From a checkpoint of a small image classifier: arch pvt.
Rows from block 5, named by matrix and row number. Rows with one number belong to one attention dimension. Each number is 128 + 32 x the weight over its row's rms, rounded and kept within 0 to 255. All counts start at 0. Numbers have three digits each. After the name is the row's rms in percent of the matrix's.
# v: attention query, key and value (stacked) (model.blocks.5.attn.qkv.weight, 576x192, the v third), inputs 96-191
# proj: attention output (model.blocks.5.attn.proj.weight, 192x192, transposed), outputs 96-191
v.10 101:166094113124159172116141134166125133127119151139139177111101111103064095060152143177110208136159069097120084082162137122115213124089130154063151126118102136111109153109160109148100195176152131178160162146177140101198094122181117160144131127164096077107148048117166105173154114134111167130
v.11 083:124097120117142206112113157044185069095062126128134113096108105104119096173154088170191074102070110086155134126199158096154077109113105127150174086105135119165179161119132119095075139127132138151089088153094182105095096115108138155143129135143123134165125160131158088130109147092106107165
v.12 109:117092113127170129115020145124133125117111140128136163189158089145123141157084102178115182146133157109136079149101101069166138091135144178092165135044171177068078161114156096113119147097152158157163148127074134136092125151152133155093138145095063134141174159154104120142079190098129133113
v.13 100:117168148174177107172051122144135120118112135144150127173108157131208091154068161102100101164156139123140156136114181167097185122082107143075142046071171083174120123161194133131100081138103109139107140137134090141128107110099134145022115090118164152093122099125164123142199179182114111086
v.14 093:091188135097097147130184107084157117158092131180094144184118167123149127118123144107096159132123117065162095116183092105181149079128154116195111140167122117078116093106099096194106160114107136136125115115216109142112161150149128089086149089122118149094085113158107126185123108145125156064
v.15 094:125117135123087171107100178077123129143099134183123144164149076160138066110167105098147135060120163151141166095124171140132162127102090086110122075105130168089056101148133168137102087069132086139206157158196105137110137112099132076150137169136142092136179114111120138141080148120180154094
v.16 107:149117118160194175128133128080140135127138190106090147127146201156119138156102096147180111118133171124122148112136123134123108165106141084152124178136139085168152120149146220135087034104101166181115169123092130125082121136107147141140176097127118128163103215130131078098124147099093183139
v.17 095:108121183101102137093133105127120139111153126108138104104142092102088170127185099164099154156144147152132192123112157124126161108178111141103083118161161058155078075177182149145184110087157075102128096086077084141181136190125169112113188156130175070132112103096106137090094141139119172114
v.18 107:203136168181142150142129115057104135113129081154148118154125112108128140098143126155139153165160098137175168132091123106112112167129126122215092101129101100123110102166106127146080117088149113108181126114114130204171142078214118125169143136143099155146143132120140169199108176176128138121
v.19 099:127117089121100093178166140104049155054071100139106212117140142168158118108106062160111148096099152133136090109138170101115097145097147158120182120091153085101105126068144136093113132186145131135181067152125142072117034163132148126152184144109120112119110116157144089118138092107090108104
v.20 104:188169177164121190185198127085118109163123113140176114118118153142134134140112105153118145145088159112132160082161109093127188093096131120103090141156110113094135067141116119137132152131137114114158119103118171089091076098158159131135196164132101071151140147124095148102141159132120086145
v.21 111:140104151154166153161133120163124110103090083112142146120184078122114156132126099171130155144134158143082174092085119133094103113149115167134121156148171146084111122097174069154161134077130081149128089120137113121138181158128151145137181121120136111085138103063159090152139074126155176061
v.22 114:104081102158188118118111114117144141095107153120123078158066155087158153126127132152102153114177129123084122063140126141130109167141162154201169109180110138103094101134122096191144095148127112102098124099062139139114137117179161118115183154058150119201165105054124155117138173152145075127
v.23 108:094076168122211183111206128123132151103142153153118101071129081129169113162113106143115111133159098154111194156098125128095087142121125164094164128151104124107183080085110059140160117132133127109147185109160098094110139126113129130115106169135149118127142121120124130110088104139160137106
v.24 116:137172153103066138185175153116081121115147077119147127137110127127163125179142138095135140140106073135137077123162092109164135103145126131093075113036172121177090120156094183095102110102128141144106068125143155049092094077101116086109124107193111066150150108173122109135136120137102058129
v.25 116:117197164159123161137094174155127117116152183153113163118139129095112108074097160108111163144087100056095168170126082092194119134086110113149161130167110100185157133111127086131181070168136158160097144135154099100092142140096193131123136133110115153126122138128149060090141104145173152099
v.26 120:102099090108067101126060175147108141075099180160147149160143104101124099125168168153138172130102127086126099192173180092193198144162132120169153111101143127155134122067126117149184168101095173145169101148149090081096098104113122110096085170113098111132143143087081088139075130069109090137
v.27 101:148113161149169156140161148076097138154116096102127153127100104170110078146141124124142144164093072132131117162114132096205182111131125115162097162095128062115162146089103088123074135107142141168092150144197091137141151127072170106125083151150171135115107184080144152157135145148136167092
v.28 103:163122146115178173110065092172137081175187109129118161133101155120147119174111141088126141093148142137123203158089149172146105136160201157122142088114188135170062126081080168175080113157137117167064150117097175162187188147104156129153131064104080167138124177112160192115121159107088167088
v.29 108:162085118085154112118139142074114124129104113090148111189098146171148168180170122074099098133129178134169175145115103136158147147124088086150141120153121176135092062100109147104124100115081161177156167100196119155106167145140164077142089114108081132079120168052095123174080172109105134098
v.30 112:097146156111110134133123149137076178080110164172101115148106172158113116137141112074154117121146078096201095106147125144205175135147103158117130069138073114123180134104184086121181121163170157106106141156135125178112076130102140115072114143129121058144153134063149163114128116137180197119
v.31 116:135168084125080138142112169186141165130160149104107120121088161114048122084153135175110049156122103133110153118112083130129120098128156122115143143093165120167124104127166081139124093154163151101098145102096150121095125156152149114124117105080116144170172165121143098195129104091145126158
v.32 102:085130130115144150150172239150167153143146121142163118122116138145157136127160135142174115159149105124093188149156091153124110150196188072110107131058090064069173150167063110140086175137115162131101096141101152077156171102135150095147097148139135082127141129117109142155136076114116180111
v.33 107:100119058098153139083124178146092126085107179110141098073164138103157069155166106089158168178110135136108095173129131174086150137142102088094122098155110178139165143098136153129142094094165129096145104102189104113137113149150192147174151139132111084131146133103159172171158244099188148126
v.34 093:123165070095106133145193129126122223093115205142141041174115098081156184113110112158133109135109171101147161135102106080132127102133119173173127091110111162094167153108110113039078126125174146122109144135110154149109093073094108125153094119126147102149116144190164132174162156135175104085
v.35 087:158132112115104128179125096113122123184136175131161098147140090081119155136146149130060120149106106154123166139108135183120114122132058148161135119161156122132154088084142097078114129096138100143176136101094171099105129137095137100170105158059107142092186111124134198128198089162182169151
v.36 107:111168143142139151117151166076128141104140115196155142179094138175137201109143104079134132137088134144106207059113145065111131131153119140131116186133159187118108106155079114108149084170125116117108155161121159138088117134116110144085067156153139147078132125174113107147105057155085127114
v.37 103:154180093152094135114147082092116112132062105179081159184072142152135132126137110168142101149138154109147109101141103143173112086087114164103107099118100081122128106150140117091134101138114099102131104134103137177136183108157086181073103141113108095070131130129092069124099078137158152112
v.38 101:104148133119117106108164156121116160069177196145123090120117142159188111090141137149093121060138135178141165092115090117149130164170146098097098114143019194085143196102121138080160099157145156143127109119121123122113135130113016159124158146134125133138078175130126070096116172151130161091
v.39 097:133135157139121078137157163134178098170104122062100077127142087159163094172109080094130134140136082112105134091111130107128120146123150104113101183166131161147114175077142105128170142123162126171113119112143132226202163108089149137201093081076095213135139108153124092137123087117123123158
v.40 090:061099135145103147144151140153136067172169155124096137121106098156169131182152143090140110124078203142176114206075143148136162150104136072125122096128148164098172127139126118114155127155123099127137153140121142166133131120222102072075160122153111123168136154150134150111087143121156178076
v.41 092:136110150133140088123170145161144097093130145152114123151142148119113198095097139116157091165165109151156147124143085114084141107154116113108140110068078140116088156073107073068135113171149092103126095179114144147168138081110141086150065070132094081146138130121110166107085142089119111150
v.42 098:137128136166121188116153113146084139165145059088141116127121086179115145157118149146141081147160113058118135114157110168078134108209162079115149168137074157117094107161071096112169122147116110089122120114093179121066102126070168124081120096101142111124151170146158110107159131084140182084
proj.10 103:121102100137125114116115133200144098083156133136059125121156123138235090163116115054186122066100116128159149124134103121063181138161101148132071169104128074122140102151113093090152110124157121164125154138089071168115136117095204135106160158101105131146119096145075002140072137126117122148
proj.11 087:129120117163120137122109086146103163184128091161166159141110099156133152089183162109109118125137159090170128136196198118133176115167071114178124105104102100128114130182113143121147158101133159155147150129114101175143168105086111215110141108078080132126031134117157101067060132150100142093
proj.12 102:115114116093115151134176133163105143104107103133159116091115122116085106133135151098064119140071136131159105159139114178150093087130149106154096144133134038140124117100068123153160067083096152086043036126125094175148163100085100083158162114170149111113132143144087118077105083159117118146
proj.13 095:126150134109104174122172191152148143095141117132152102167149113137098175138159107132182156117116127149080176111127114117162149090200053121063128128151070191141164145162066136069094157114076130067161126134083157097134178139110142080136195122188090085132115173172143098182117094147187121119
proj.14 089:118085119127135146133074166108134141126149118072175141133116116128146168157154119166161109164146127151153166124110118158128136154167123133127141131109166142149096189151100120160151198113115062132125112073135087154079094146140163170156041157122143173185180118124129199052137104116137172163
proj.15 094:104167150107097170135151117109122081048116155124165138124099115071081069097112107101122163136098112096135109118120103146103125093156108192182118113161118102155136154087149158125116118075114177096105136165140124131099098104085133101083099176092148137103047113116153161124170186139061071098
proj.16 097:103092123075157108164128089166083119116180081114157159150149099155150090115160106144096126160107148157176109104117110107158064104158111146067129161159069161140090115126144070185127157122133128135196148097147139161143137144157114148121114158098091161138078129128141113084146104106134124136
proj.17 093:171066095126129176128137129117079094123078151159180129204168130158197142153226131145126081163120160165149134118118119167112120144158183153127172121128125198160123125180072157131090172171137080174164145090156147123171114068172137201166150111132146145131125162123120080151132139124103093121
proj.18 117:147083095126085197102111090128193181172088159163149124119107153107160094116114096138130099120142169102117195200132055155140120123182183114101180130173138172094114137104189144131102176174143164114130122082110119090129182116129160221112167154171139191111144102119176172131167097082106099117
proj.19 099:135114174175185112140126124088140118162134124096140133111128112108088119190141205161063150136091111099184135111156105137119113192075126077105066093154111155180096085103135143157129114178144163149121102091131128161135175078174093144149097110164151158110108170086135159135089162138164153107
proj.20 090:136084147097118135114119166106153162126078107160151159122135104056133193111125172152104171151052139144164086096157119163141088136119135176086123124069156134107102167096133169119134179156092068156148130149141105183143160106143102149124058123113126194149106125174098096147113154111135164167
proj.21 108:140130122126055090109118117023097166113121128137169128108121164132124146049150205136132121171104123143118136153139140159131169116061160057164135168151104122145084109129120148157112113147133108122125185095061172104115170079089121133133087136150144157124080140130104175168073155107134165123
proj.22 098:167142173118132146124108101180134140177079125127057176141111161111115138142116070148162182189098139120097190129156105118126107138183062130107121097098144073100132135155102158105120156120178133081142133135134138150149160098130110174107105116089136110094127114172078164101091107144082124186
proj.23 098:131119137110114136111137081090200129082158111112183099066111100179118157104121135133164093147176180074092087155117107134122160119146160111126123093154143079115052137131125135123100111155154154106138118156050152126123136172127046125172153082110148103148146152147160068109143108164100132166
proj.24 097:064147107149130137084165096168135090139103160093163134125154112098199175145134106114166091076149149108111045112105105129119082104128112140113092071136095143071156162149092158133082177071135108101173144132096162151150100146152113119124068188169140179114132183154101161167103167129129132123
proj.25 098:076108135037108097133131147132115174095117134152106121100105177131127099183076048149134118116144133137194127090127100136087122119098122079090110113115154127107141113161171162118115138138108127093122065136137176090171131118156133176168081167138134140119087205110085098158086090126088142111
proj.26 100:119143089093158096088133166130138110175142106183165093150173173133110148110119147125182100109158179137117139090099107150102095148098176126087138186110185127107137072139097224086144103134092118115137153101153143174141138150149146125153118192183130150075210051125179131156149089244071161096
proj.27 095:138168198077119112073126083109091132121080163206137146150125167137093098116117135120101156138117135152156157111118092173176053137109138123171179123178137181174095169123108127154187094127098119137150136085132139171133149158181137114097182139131119126108135114129061163093128130113097125064
proj.28 100:134134147114125108148079108099132102110145117085084158172110081150130119173134180078183121071124099137118181146115192120105109123135077155135110148100076094122172228176171084133163125158115146143174114186110148113104186106124091196120151143108124115048084111117129097153153058128164066119
proj.29 103:154119191136097167128172137059127141143149111137197157132149150070098125064100129153167130171140142128084155113106138139123154044150152145066094143163108143137133181093097141119142156144177122099089116089067153143136132077115115202131173172109068165089161096176158136144175145115078125098
proj.30 105:074104175106184142151060139173159061128107113133089131147156100134097145235156136135111153114127100153129103154147102127111136131120067126105153168164154150132149120138087150075164169137093065151116126157105158093088160103073114097102154091122104134146142113135111115056145147156106076101
proj.31 098:138076175174119176155095091213159112139128126109061140123092117117226157112110142130115163169165125096099048144089124153150138174113096117118083087107141130072152138150095118102062107069043123188151108120152134139120160114094130121141133102120128075064106090134115139145114178148130165124
proj.32 109:169097170157119156106087158170111151119116128159088162098167101155139101191133147186144153149129135130137119111098138139132140153058099141105152162129126152183101123139183142093130059138220134183097154140173150117140156160115123152151137111122132175141147121136211124136149104117148121169
proj.33 107:133138098182120078126091139141139115105162111136108164136143085136111148144084135127021109097153126132139204099121099148150125120165201095126128187117178157142092114124124126127163072135152123115156124128066135123090077087156050067113181137145141121119065143204098082095168078159105143184
proj.34 100:109126151141137130110080141150113092119102134156222122082108128151168205091174121116051154148064108138095109077120136152176168147180150123054166130137104159104106119120108131179102116143134141156150172111144157100136153153136098181104120151133080168098122056099066136142076111138130148114
proj.35 083:123179116132140136110128093141062083074109160114145097111043123142073158102147112157085083132144147134077109169086155132105097178127154121083125128156153179164155121108162136130142184154112172189127118125133090137191133100096148176088162144152138150115121111107148147165084152119156078116
proj.36 111:116149119099172134117060097143106117170094129117098121077140164088136083106181052145142110139082129080164119076132097142160112129075128174124170124062086106123131053160146119158138144154095117227139142184128124172094112157206125122121094168086114085148144096121140119154122115104138144152
proj.37 111:088121116120111130122090085089100133080132157131112101169104128110086141078136119105130057136117151096130143143132089105142085137085123120124176137121093143123111163102128133144148181102114194120094145118103070093171060122119143117070094148153120146109153125123110100118107149131088144141
proj.38 105:168133104122136126080077165032130189142143118183146097150151121110089142124074161179134153145167125110141160185121121110129138120119162132165157203154127095067093095090091096145201141163130164154100116067054148169177115185103157106120130178166119117104178100093090121180191136138129162132
proj.39 108:117127112141131130145093099153118153114089202135118112180104191157115155087173149134139150154146129150144153111099131079182157122142162167120073106099170163147105181094120177112165180126059132127141151139100136113099092155148121140141145187112108095105121157109094143123131145109114165142
proj.40 094:092127132113127145142141126164129114159138149135124193106111117118116193095084159127131133072024136077084114100116066131141138043165098146142147134086138105129132084076117168118158149101151166131121130135114142124104064096087154102140187130129125105113180098098088094114127077145118127095
proj.41 096:143185144157133128159093126158097101112101117181103152138096093170137153117111107089105137118117157097165160111152103190090149114132127125122126107100146167143107113104145156156129155080072159211094244129160122156107145152125131161118121121105134115140082140176154122171161087163122106131
proj.42 103:104125155126150087072082130127140168108130124122081068139172134116099098124152114134079157165174133149177132062091075102168137115096095110122119102130134103123159103157127126191124185123126144146110130102118143221133160167143142022189092160136120114117049143082160186122103148149107102157